From a checkpoint of a small audio frame classifier.
Training: batches of 64, held-out accuracy 98%.
Rows from block 3 of a small audio frame classifier, named by matrix and row number. Each number is 500 + 50 x the weight over its row's rms, rounded and kept within 0 to 999. All counts start at 0. Numbers have three digits each.
After each channel's rows are labels from the 100 clips, of 14976, where the channel reaches its highest value: "responds to" is what is common among them; "loudest band" is the band of the loudest frequency at the time of the peak. Only what is clearly more common there than usual is listed. The data: tunes sung on syllables by a formant synthesiser.
# conv: width-3 conv (model.blocks.3.conv.weight, 432x288x3, each kernel summed), inputs 144-287

conv.276:543541574521551480492477513474535499550485419489565498415415564514450434544435530521464481475527537572446449452567563466486561415539489509453538439528536501438524525495462380597455464547464469493502413523436551529546493525587451506521497505499437422497553487540561460420461521580534510483541510577496485483455416498523496573513577439494473532491465532556489383472515426519390515442465478532450479499486449498480553509467464607580484
responds to: vowel: /e/; consonant: /t/
loudest band: 250 to 500 Hz

conv.100:505492397517435440491477475581551571378542498460551554466537497531519495388468490516494524564407512570512507440558558478565497507486431534422445406546564479464585451468440482463425534473520479506561466478532518522410474570404467480482548505482584586417494430440526487461521517505520511498531571410523468629560560555408494399515531423558475520528550548516457432509540455500572512442491415555592484516516502490374498433514536496532544
responds to: consonant: /ʃ/; vowel: /ɑ/
loudest band: 2000 to 4000 Hz

conv.117:490561462481513588538504432446524566529487448552549533466517567488499464563447533487468522481523457508441460518486535540531503470525542454674439480497421407526526423432552438483568463496590514477503541496460510466388487501468491479531528567508413437434507542518491491546517577485531426577528550538488550421558437527497486483491508504508436491473382522460557457482596519436478452528517566543482531537488489510457556545584486466529548
responds to: clipping; consonant: /b/
loudest band: 250 to 500 Hz

conv.346:384497502533360566575451536465512479570518554479505494480496491485500463419537587474436530544573544467517582501525452525547443520509513491546485565561438456551568526605457593561550523566588490570455613507515551423546443533493502458484490402460416509483545476462400438482453504504436515435570523487512536559556462561475505488533459522480441498506583442402592445502503484572529529491432489497482525458564505456505499514487386467509466
responds to: consonant: /ʃ/; vowel: /o/
loudest band: 2000 to 4000 Hz

conv.174:532443514483471513512520556570424493507462486597505459496433479401533577495532485561480431559454556455518463508541551533564346476510470492567445502422484563449466496479497508571466487496573518451435510502615398538494486525499489461434547471424439505563427525535526603507516515452571488567491561548529505505531651515510452472523476482460426434381528440505429505516512523532469414571474505425463474514527447573492481530474463472469528
responds to: thin (high-pass)
loudest band: 500 to 1000 Hz

conv.110:471449492481526407547462420407559587484476578533520467465577477584522412472493506528503510593561461544560457460513553514478528525502606536499564557450551486478461461519597543468472488508449565435629563534564507451467469481612461513568573505582428418502548508498420468537540516495517485526508548516525530570504438387501459448517504487479470556590579549437513446496533524546481529547524477519571517559440530600516489568628536498594583
responds to: vowel: /ɑ/; consonant: /ʃ/; consonant: none
loudest band: 2000 to 4000 Hz

conv.424:529411495540475544531587551450454461505457560537400411394499556549495475494477495491465600473620430601595516487506542479519579398540455400432451483453492474495548470573510507463544413438490481464508453501442555567539459487385519506517524511480479499498575478583459403510570487542509483556452552614572536535538454460402421517360495526440481558500461498443515480480492469371557494498536500465494510459544448476581585491586470389429463
responds to: vowel: /e/; child-like voice; consonant: /t/; vowel: /o/
loudest band: 500 to 1000 Hz

conv.361:441502370419453535519547497496508650422498590482551482478479540541455424524511497510527473495499530499468476494466538511530475555486487455434420483460422556550452513528512484383560477486500522557530501487446476562461539479477490322498441444557468482481487541498551471562496469532482535458517528518503498486618494451490573536461503490528474490500518493476520507492588525455547514518540514528538483508547519505502530438545492440404373
responds to: consonant: /ʃ/; vowel: /u/
loudest band: 2000 to 4000 Hz

conv.292:496561530466508519547523520504439455510513672454510527628525499567489517555577589539474552516543495530527514536522525431576489469455481581477493463535408494555628491458465489488458537490452521565486514518443416423445422415553518456518429505539398529512484508442408519496532427531478526470493550490548553550492556577574541581520433532394518482442438472448503569583492532416543476502558498429530522462465462461452514476547503492526541
responds to: consonant: /l/; consonant: none
loudest band: 250 to 500 Hz

conv.409:529550511434528424546533523480610551506488448472485537518483510422388441497511506470507417478492446459510488506478561532461472511590421591531581562525453575563410606495513515454443648448530518559527518528495524492476465512575504511530557416485512493503599590495457510449421534487529530512537476530418467535448378506520538530451510534433382542417542473540531495458511551446451545497454518565410469590506528454487532427541497426501507
responds to: consonant: /ʃ/; child-like voice; vowel: /i/; mains hum
loudest band: 2000 to 4000 Hz

conv.350:602511534439580527551470559408459509507547486569529500459533516513541443462506454502501536483446495514507518492491521527471510502441450519477564490576474470388534450527572560460515490474540483490468501439630506534546508442513544604527560516450600560433509553489495560622511560430604564430502453545473606440485424411456546556432541507512549525506527537482498498553591535489566545561511549523525460487498413576465452448512356514597590
responds to: consonant: /b/; vowel: /o/; consonant: /t/
loudest band: 4000 to 8000 Hz

conv.12:482475578441470559394408470508437444455527511498561383514457485439463458583525498507525509528517448495525560576572456483449521463601462596569508558494497444418510454508450399538598483521407529523467517498478551495383438603566554441462472457488535533553583564487440556421487512491467506428494493596540508471526506459462498573522469598467446498465540561488484436450464525479548484533454544520464489587480530541468500525445510453494477
responds to: vowel: /u/; consonant: /t/; consonant: /d/
loudest band: 250 to 500 Hz

conv.108:557491578514409601483448558585530493446531524564555547560503519517589486654522493486543444539583413591526479525516487528579409587633519567511541481444468472549418507440565451503537516448431531611490502456513394515543519531597455435389457520496499473413559564511540537497526427511482628479453450473563428539627613562501536519479455475468429486486576532464445531458574518557486462595542562560567505551545481554460508400479494544473509
responds to: consonant: /b/; vowel: /i/
loudest band: 4000 to 8000 Hz

conv.61:483606604427488427568494454462505493561583488462377475578496490540501572441556521509511541552537602465587516498543460468513537445447474552437598537498463568541447547601582412445484463526492525589453572520469530548560480456480553530552465501472470494497496552457532515449514493524565565408489466545569571453408470490523576553559421478459468489438596453504532427447489501565578541431529505564493517576494487526551517483451622456446495
responds to: vowel: /u/; consonant: /t/
loudest band: 250 to 500 Hz

conv.331:470475605482403455489531530404399563547488416531475594495455532522442544491515504535473545521513574452561489492470477545574493505484600400468475582494487526527532492539581568469499550497518567457503553494556511439581483434500547587629465477536483435533567570539503567529513583588539504468512492552481505497608397507488599495477467498457420472484471417512454453508523590616601514471524559491521508496481531520503451472511513464547473
responds to: vowel: /o/; consonant: none; consonant: /l/
loudest band: 250 to 500 Hz

conv.290:463447517495501540465476398588514523447532474523447572371529486505439481376525600518472461564476532460486437489401523497548556536538530421567395457431511467516507476476516593377516549600492423545455476526513541491446472486479546532552498495505575516504475502480466594569438545481424512463445454482501362572566402464425557516541443462517466499497484490528461490503558501483528470524541474451529529485454573505523535454564412498496526
responds to: vowel: /ɑ/; consonant: /t/
loudest band: 500 to 1000 Hz

conv.320:559518507470482524521524470446428408540482483512494439545570465483494428455561484491476528526504430448510493369494527446429450492482529516447577487481462419592497516553581452478472504423436539529542571496527526435555527489466525509494457601521520501596515482500511518547520564470493543525529550500491499477491386431482444500521400550451469508467465552481485501543492564456510492547494534502455468547467480535499548504488537359444487
responds to: vowel: /u/; consonant: /b/
loudest band: 250 to 500 Hz

conv.57:413519410567452514449572564531518438484590453514562539505531549561443489487468592558470411551616512495481565535498494484549498553559569540509588525450446487492521475560582513452511504406480544454424466512444512492575459438497515547507564456570502543512426499474482529543466487475519406538408476550481483404614401466600399541377387531540577443542465537474490541528543552558544474433385461451595464482575567462497509501532473368579455
responds to: consonant: /l/; vowel: /i/; clipping
loudest band: 250 to 500 Hz

conv.184:508447503516476546499569569516492523513418488534421494429460475562534484462531439443572452479541447534543466497466531473505481431502483517406414489487587406488566471477473506462472472479499534422530492371498495459522436551476518485497523449481450558546533432533560369474544552507431519542520458510461499540497490474465509582509407544472480601456514558432501479467427466492417481445489489558519541425535437486569571521530475535634557
responds to: consonant: none; vowel: /æ/; consonant: /ʃ/; clipping
loudest band: 500 to 1000 Hz

conv.200:461508478482500492425488563486574500576497472464450523546502503461532497594455500532575579632459511513491423449505486481455561495512493531491500419512410558477616492465478544444432560542445578436580504568559473501538457537459587487504586454570520522551476418452464395485549504593477398538510641594583451512569473553423542532516548569470560463428455538498519481497535522550446513426482478500485508541438541473499448532535545552553463
responds to: vowel: /e/; consonant: /t/
loudest band: 250 to 500 Hz

conv.427:486526550473555513527478525412489505561499508506450441541502471585585606525494486558447564594598470544460560447505529482473441479555477539504529498531499494505446465466513419555465391595516497519502573526610494579448465488501486479575437482592458450494472582482507421559442582562572452469489449480512549566511499581540447556528580540493558490508529459574543547541544569502519517598492508548448549525499557491500501619621544544398496
responds to: consonant: /b/; vowel: /o/
loudest band: 250 to 500 Hz

conv.68:500508530573547467491493436484481521486404470537471418460600476574567463507603547524497464527478522476562442473486587439361493437544556468538543532440501517466412516432506540440487513505513439537572512509557453513586439533501492473561500523578500439550594553537486458505505459535526493536409514622535469569433477530480530633521493488443613475529517570494475505417621627606486408523508390525476446487483471573398552519574481558477505
responds to: vowel: /o/; consonant: /ʃ/
loudest band: 2000 to 4000 Hz

conv.97:445551538512513417485444520486480444399562506472477472491499426455616488533503431486599457512582550482497500470480509536546563487456412505419521458454557500529472575509537516518512414441572541426398489514543460492473546411469453469409493475510589397483562516519483512506539481463456543474537450464446506475438490479443445534483496461496596463494482545408461509434485450564499496525487455460515478499504533474476529533518502541506541
responds to: consonant: /b/; vowel: /o/
loudest band: 250 to 500 Hz

conv.17:467467473530505391411569476529470394436470474489426434443484434550481509498496402489481459497580493420489425412586484494519512536548549436500509495421484456477435533500478529535529475399492470477546544378444503489516389500548481458449525515393535369478564558472541600496584433454515456443506469450429576564480476467479513592604500438529411499485465513537525493439490496500463462513492496462533593517479500509504469477527554482601482
responds to: consonant: /d/; vowel: /æ/
loudest band: 500 to 1000 Hz

conv.116:454447541487454541575507553515455578432541415561548500476547601510519441463466504575492494525430550422486345511460510449514544521465548595508475490444474458531520518543484465508543499455453543502521466525452452485614488552356552493704452508468531577519576494496414484529597458475571527557559540531500549495466540599547410475488531477476506533493482564509498569436454528534550671535572489488473503515457547559480505415528447514487441
responds to: consonant: /t/; vowel: /o/
loudest band: 4000 to 8000 Hz

conv.282:461553456499527548526527510562502584554472457490485514467489468447440485462397407455374532526498605505546466541484515466515456567513533512513536429484445534455536527474511455503553492430509523457484500460461459501470521477412438429514521567552582469502560478480458539503515501462557403639483528456522429608457530568514469394592467559442431549457571438550477490477457536570469493564460530546503560420536478594510550484554569518469502
responds to: vowel: /i/; vowel: /e/
loudest band: 2000 to 4000 Hz

conv.49:540506409546472574418516565485516570507496564464537520479556390491478512467459375549576453472493456578454508549481601559567445510487516460376422512387586424510449494524484502485610543403558518572411571544551556494410482440432536414537490504587545622436526417464487495417553553404539554555484605478427482479462481533536543444477483493478535584472487541513439511534413487504510424558421459540513424468486438526532510570468591520515526
responds to: deep voice; vowel: /ɑ/; consonant: /d/; vowel: /æ/
loudest band: 4000 to 8000 Hz

conv.104:510469416409451457464490512439395439478585452422537554510452560497387552398488470525466411537446516585537381548480397583467549468515587546485548626491591448509464418506507443545539555496413496495535466497466619512551500534442412448558495480486539520424464503504491450438530510620511456545574478460490507473542491467454451495565522487419538548477444558519535542599557587429528468526613597477458517544524498462435508564470529573514567
responds to: consonant: none; consonant: /l/
loudest band: 250 to 500 Hz

conv.257:588493521575578554504504521462510420546471449481566420483483488503472539523544504496482471482437555552511511523487445418520420530587451477445508472500525472447564481492497513443553458424480572554572498467430479550459551539534444518473483392519520570556524496555569555550492485513555629469508502511543608509454546469539467567461489506534556402440544467588517517587535594510381470602499493577442574609461527510523508463506570552529505
responds to: vowel: /o/; consonant: /ʃ/
loudest band: 2000 to 4000 Hz

conv.281:510558594502483401485464513412468483405586467692556430488464532533547556447470511545477503570484560443531509564469527563528488470541491449469494496504494528488483499465484502491525528526454457495494547508464514570487485539494492483421500541401526522512560490543509478522493480489560450448448367455388593429485432548516491502541518475510425451486461475508428509564553501554491469447566516495479639405509485478394455523522414414570585
responds to: vowel: /æ/; clipping
loudest band: 500 to 1000 Hz

conv.379:494479514472547495566489556499463428451483448533520521584419571411592422581510462489564541495490517529499545522546542581548502502560509563456529516562382471474537550450510496496456488506492472505588418569432420490485488411488508524479528493514564493558478599569502481541434458523570454468498527545499458427506475553572414479581464461555491447419461588517555524548532587474480546553434480574532410433434515570498482467465576536507506
responds to: vowel: /i/; consonant: /ʃ/
loudest band: 2000 to 4000 Hz

conv.215:507554491462496591520499450438489545546490512509548550501511485435502533550536545449431494587469548558487547494437522421511438464423468475454410513494533423636506512559580460471485454548500556531490519538531420498471513495501557518519486511479654509547577454538451436462467469428440491463417429466483513471466543432506503522445467499521526588473544553501503472461461531523492509523471551583555528539574494506503531517502400465481508
responds to: child-like voice; vowel: /æ/; vowel: /e/; consonant: none
loudest band: 500 to 1000 Hz

conv.10:439458565589561456520584527511548469482571548474576475492498424532557468507471518460519531502515493582528567556450563546473503495460531405497459530436482446500496477486526561513455443498476363515515469571503542513581505476448458487469422525536453409513418461490466634447459439561536638551465526476483457544464490436475543477442478502500490488494496533482580542549481516473498460476450477462548475490459498506520482492520468369495546
responds to: consonant: /b/; consonant: /t/
loudest band: 4000 to 8000 Hz

conv.118:492558490583506429451580394484447504528379505463509536373498472544507438411442550459497553442474434453480505512513416560440535560464480427423389518518541452518553493569608517536406583489501463407470469446574554474525385442481508438456499483465477430469466411531551533534419489491514462472498478623440472473552453433552553436536468531467451540449573484487531495509589519539551429526524477508540449533587469512557561472486464527480436
responds to: vowel: /æ/; vowel: /ɑ/; consonant: /ʃ/
loudest band: 500 to 1000 Hz

conv.423:512492571556505520396478516553374473494508561533489488483540487537469513519569490526456622434470455493449549498566456437520475563552514579465452524549501449518500511507586425445484482432503503498416564538491538445459473453545507481524444474403436534519508554540500364568490547394563440475475496392568549563520510589550439572471398522524506509480510518481371492568448540521492454469538426501447430579462480484395578480489531592447493
responds to: reverberation; vowel: /u/; consonant: /t/; vowel: /o/
loudest band: 250 to 500 Hz

conv.425:445492424455531473416481513529601482548576523499523559479488481474500541414541447518524484572434469451518501516450519550473526515553465474518512476534480544522511423491488499420471469427468527531480535628558569468521466442525526531579483538462497581464482562459371614499579382524464559491458516504446566411468482459451464475446488504545554538522472547510506565515500535432538458449579454509471566541496569449495498569446591540410557
responds to: consonant: /b/; consonant: /t/; vowel: /o/
loudest band: 4000 to 8000 Hz

conv.285:472526588503475546508589495463497403545403518428442554539426547530486517491472548494518530496477527515503569534527529501514497559486417425499566525457559531501460455517512551503456479578547418598417481448505517472452568488479543435493434491559461463486494440580443517530447602480486583530628442501552441448434588487479499587540456535526485620486490408502536531487469528542509501470470396481539541518643570431440438417522469488482469
responds to: consonant: /d/; consonant: /t/; vowel: /e/; rumble
loudest band: 4000 to 8000 Hz

conv.269:446473484514495539538592577525461456507571471511464517581537524464527548575514546500472523567503558584415551494527534570498634540553464459474408525486549456439513522552422581470464543469508505547512464564376465499519503496450576545427511521468503518513457505508401477558488461500522569526520546571416520432512431493626505523478431427501522551513498481576576559499490528474428521448515449509454489522520515571456500518583566517480600
responds to: consonant: /t/; vowel: /e/
loudest band: 4000 to 8000 Hz; 2000 to 4000 Hz

conv.248:457523567487511432463514462571549474446495485515489464450428453548586581508482540476571582526543458542581483447448502521546432452573503567535568544557420487512572498571524484499543493531512526475528419564494457574416444507478515529521585496594477477507436435481568490512523449532446445485526383507485496513505476606540521490549450557502537487475506560581546470524463402574553540480531486512440473390451621550507431547512488476397520
responds to: vowel: /e/; consonant: /m/
loudest band: 250 to 500 Hz

conv.122:527543476482565560487566469476533563541498466534438515510442422549480580501459497497506527517514517491562489497601510497449510586492501462604477424543446435550431509444527486506500476412478516466538504478539560522609478459485419451491466603524501523521492532522559447495551541527506543563458510529465544461587523397478481532508473526493515497439521530545595480505508545499517554562580450484479610415478612511529469584502368487421514
responds to: clipping; consonant: /b/; mains hum
loudest band: 250 to 500 Hz

conv.210:525473484560506510535485361447588514550497553480508438457453504536532483528443558513580484440541577506552565442464459537529493497533521552590493483493488593463551547494455611563572393555558529516571472484501542509458560485512505461581535513421548487491547459450556543426531459447516558562595501451469545476499530552558480494531571481464518446582474479415490519468466509469488487535475475541461552616543536558520530441392587471488539
responds to: reverberation; vowel: /o/
loudest band: 250 to 500 Hz

conv.413:510473467525547502504482565432544397434546490560565539460467375454518483474507505513469418505475483489488539487449442528519551444537549454506432581582444497498431440505528387506422440429507491589539514471341450537503477479521460482482464518506528496440544460522425383501454429516446466535545513487508496540430512514445528488355397491439535557495490537514457416485574499410622510568506554512466488506429530450524577406394551470516512
responds to: child-like voice; vowel: /ɑ/; consonant: /ʃ/; consonant: /b/
loudest band: 2000 to 4000 Hz

conv.390:568488514570435435429585553553602451528475528401588514527381540570443491446475483510397475504556505528470564523532495438490501558443484440507455533550500536493476487536482454467590486517442513473481455461573514429528552518625557467447569547518410458484544522557455544373515404401503518576504489501584545545503494527406452531452546459537566494557470507524572581554463475528441499562629558529484466537422507572508588474442499539458581
responds to: white noise; consonant: /t/; clipping
loudest band: 4000 to 8000 Hz

conv.247:538521475531514543590473580461530525434495434492543440460554504436448462528519578441391535573449525588435491506525559491546440540458497581451448419525448577524495506541480512519440544493443508504383509543451494520527438528372527529364523493486485544415489541503502465406544604476527509485497594495572432539428510471489489482434505527520505506571458498489595543484678467547508567434462550480558530499496414519545588514497495540489565
responds to: consonant: /d/; consonant: /t/; vowel: /o/
loudest band: 4000 to 8000 Hz

conv.230:471499567436569570477527475492479463491532556482525534468607526473445437409497466480462546484513495645539446502530501523532456497572621524478450519549441505476435460430519435483450412661627580471500427474522555565542458459551487367495573499502494511521514542532545456425461518525573496565491544512433493485485502562479530565553602533529537486497449573438525527474552505473519507423495584470450540450485498431530424470415513551437532
responds to: vowel: /e/; consonant: /t/; consonant: /b/
loudest band: 250 to 500 Hz

conv.145:430509504534568421442458441509460539515558527569444416519531537522566485470509428441468534554477465487495432505447523487516532584512529391442538502501602434610486551489502477542501574579581582466480504480575614420533442520525478380580503485508502511503422533558508496466413480439500493459437430434424564473495389475457449394472568542481545507451593522441452521537592484498612459554492498508507486526386493510436502510429551523407541
responds to: white noise
loudest band: 4000 to 8000 Hz

conv.127:593516533485556558443489502533478506530538405454449539499525472483530527454395505551492522544533564536459542535458589473499447482544505470441411554542454478463431512519609427452444561452546540468478470535511508554482410564515523528477424514480538513523488469521563548488521498506530507594481428526477469535466575485483559507543487376490609583505457511506511410463447498395437499442474424536495486476475490434574521466543516573444604
responds to: vowel: /e/; consonant: /b/; clipping; consonant: /t/
loudest band: 250 to 500 Hz

conv.101:552516499527485490435543460429418388528529487524539485494473479486492401496532403635469487628518529525457406425493496485466385401556425517517448517500518559492520475375459509489455398570462485382437495540552576477452541461518494498520497529500542557515458504467411495486507526524605490473428514486493513509520609458528487486515501547532495454411484484427469528519504461538491557622529443540545435481571427497431619452478519507487529
responds to: reverberation; vowel: /o/; vowel: /ɑ/
loudest band: 500 to 1000 Hz

conv.60:483563562510526493498540492486503491476552478392446529486448446486461490418592510560651478514475532455455544544456527553487530602535465626461436507460534477527473466540531529453470488469507579464536540572402422388560502581486483544387490535465467565539549486606538545479505476446529490479463420578546483393543560509658520505556564498523489508449502479427408521496640505551391497497508481554459475561554556446511524495587568471534443
responds to: vowel: /i/; consonant: none
loudest band: 250 to 500 Hz

conv.277:509551451498464463454493421467444540503552515490596486521538559465531476561427454459471461415508453451473486555444437514545516447477460507529439498481504497452455558503508597537553492526565479484588468505517557545588550508563592540491466403562540542466480445460625500481456505478422551480459535527505457559530501591448476487550489579492567469638543615496378463479510572420574492497583521497524446492406509531388523614499541576447486
responds to: consonant: /b/; consonant: /t/
loudest band: 4000 to 8000 Hz

conv.387:582489522381488554582471520485438522476563505504545491518529538546467531529561556484466474535448510391477545489550558565501487474498605533525569563461469538500472544492596519473535560465531529471435527468468482529541465525621503532610408615442513538503421570516455535482505565393504458498417533570559584464472545380539490503442568468587467584587554547558550535495473431386500583420446510512509576487567580465531425404481505492522485
responds to: consonant: /ʃ/; vowel: /æ/
loudest band: 2000 to 4000 Hz

conv.234:592505501611429566540528463496552515447580462479580488451420540505468466546510447449602505579462511530540501458538495437517472454502480530511458472424527520533595517514426534519454446518522519427410506585486456448423508536431484442555565531508461597432504498439586405505524462579491548419501500586520543516489485497472491462426492483619510430475504499501422456525559563482580544494493527545329450541492520480470546523469541474451499
responds to: consonant: /l/; vowel: /æ/
loudest band: 250 to 500 Hz

conv.71:484470454536438525469449530540497558563492517472519498423479524418527454535422434447564437451519507482516463476441474442491568446492447492536536495468438537613537465583393447464488494498527464442541517494494455607516491519580529489514533484455473401467491552465357502510489562386488588448576519476493412451468471424467452467475495494444444560442499538527432504525515504527488530567480398522424402480416479540432517399481489469525469
responds to: consonant: /d/; vowel: /u/; consonant: /t/
loudest band: 4000 to 8000 Hz

conv.299:509501516425441457450534478464404437503496410591404434426565553556444478445552469472506507537636570557493462478591452456523514527461484523544419524527551477596503413579453527468542573458531503419518459502594492605511472587568507347477551485468501400528561482440494507426484589496450441496489369494559536418476528461519514415549516457529587500484501404451505542413402521499568592575442433496507497521564533595458469526478503536453538
responds to: consonant: none; vowel: /ɑ/; vowel: /æ/
loudest band: 500 to 1000 Hz

conv.83:474491498471497427460523540447553490446620526453479487427597556456545474457534504411509469546425475459550568466615604489491522538463525589534539427481451555536497457490407501423427481437539494413525497452485423477514485525544527536430601553526471532469493462481502489519544519540519534517477569508530492482449437533453494540428547444508492509520448544485509528503492627494454568400529553405520455466415522505527518524424496468564553
responds to: vowel: /u/; consonant: /d/; muffled (low-pass); consonant: /t/
loudest band: 250 to 500 Hz

conv.303:504389545523479503621468517450462537515426466624493488473435518449521545481608498509570464454513534550476416571586468477390551493478519456519432415439462441495547488422553458484566515545552446505476559396540542536473519446510446406432480607526382498479502508538536484451475541400497629566510533563523481523509481575482445489478522522480558522472607521499458517504614499595489546405544488394453500531445456452509414472447507449579538
responds to: vowel: /æ/; thin (high-pass)
loudest band: 500 to 1000 Hz

conv.35:495560493501382433598418581415517398515437494570572445469477500461474530549520551497511467432467455458562561471553539482471464481466527566521499491393532583428489555536572528577419456536447551479439479460518471466511398535488485475537489504486498575477505531358414507493491472513498514486446549459466434477533465534525515514485558408533473452484516631463394525538446589506548501463547540499505551500493550558497498437518440502545492
responds to: vowel: /u/; consonant: /t/; consonant: /d/
loudest band: 4000 to 8000 Hz

conv.194:507497465497488596389607497574435536497484539406543502495513552574461412490448508475479505519550495606463523435476558427557521494458427491550488445456511425525508542453491443546526483590505585521431455599442536443507505542526436466509511543497570485722622468536547449514418493495510504525498516583451531445560571425459505485493530547493480433507477430449512502470561520471477469443521570496484435468535474484569496500477494573506481
responds to: vowel: /e/; child-like voice
loudest band: 500 to 1000 Hz

conv.209:539531477552395535490486527443565551473475593631568509486501483525492476481546530511518551611504577428565566483519540394546508489495572515459499514512543506470502563501527500519515487472594531427531524532439494525456416529516502341397575502440441456466514544466537533646491506545465502491530520368544521452519521534555470484481523487528552446517565502556556524486451560428571519561496530522616504451544551556581516498468519459594484
responds to: deep voice; consonant: /t/; clipping
loudest band: 4000 to 8000 Hz

conv.352:417556555487481462531406541522467404530515436549544484512478433579420437523506582539507457496540470418509494538528500541582580359478403470500497468439541518513479432554537468572459463490526372547577457535484512533494488464452515559476612435485508577584472465475547524505525441549478393492453596506518514425449400441511476522523458618434527424488507478544444479456476514412486390511473465492522578507489483491532554531511566512532474
responds to: vowel: /u/; consonant: /d/
loudest band: 4000 to 8000 Hz

conv.310:502460530556509590421551550549424417455474436434495586513571558468464427546524535421556513516525545449449445426489492468573531480493513424533415531533586501502608496496577482392513435493527528480446542508469556504484383383454494516521493541528475448550443519339502428461453533478530469371472499524435523527584516378491503506428457492520431547521504520469533424471503501483472426480493483535600468450388431527456489483475516405513503
responds to: vowel: /æ/; consonant: /m/; clipping
loudest band: 500 to 1000 Hz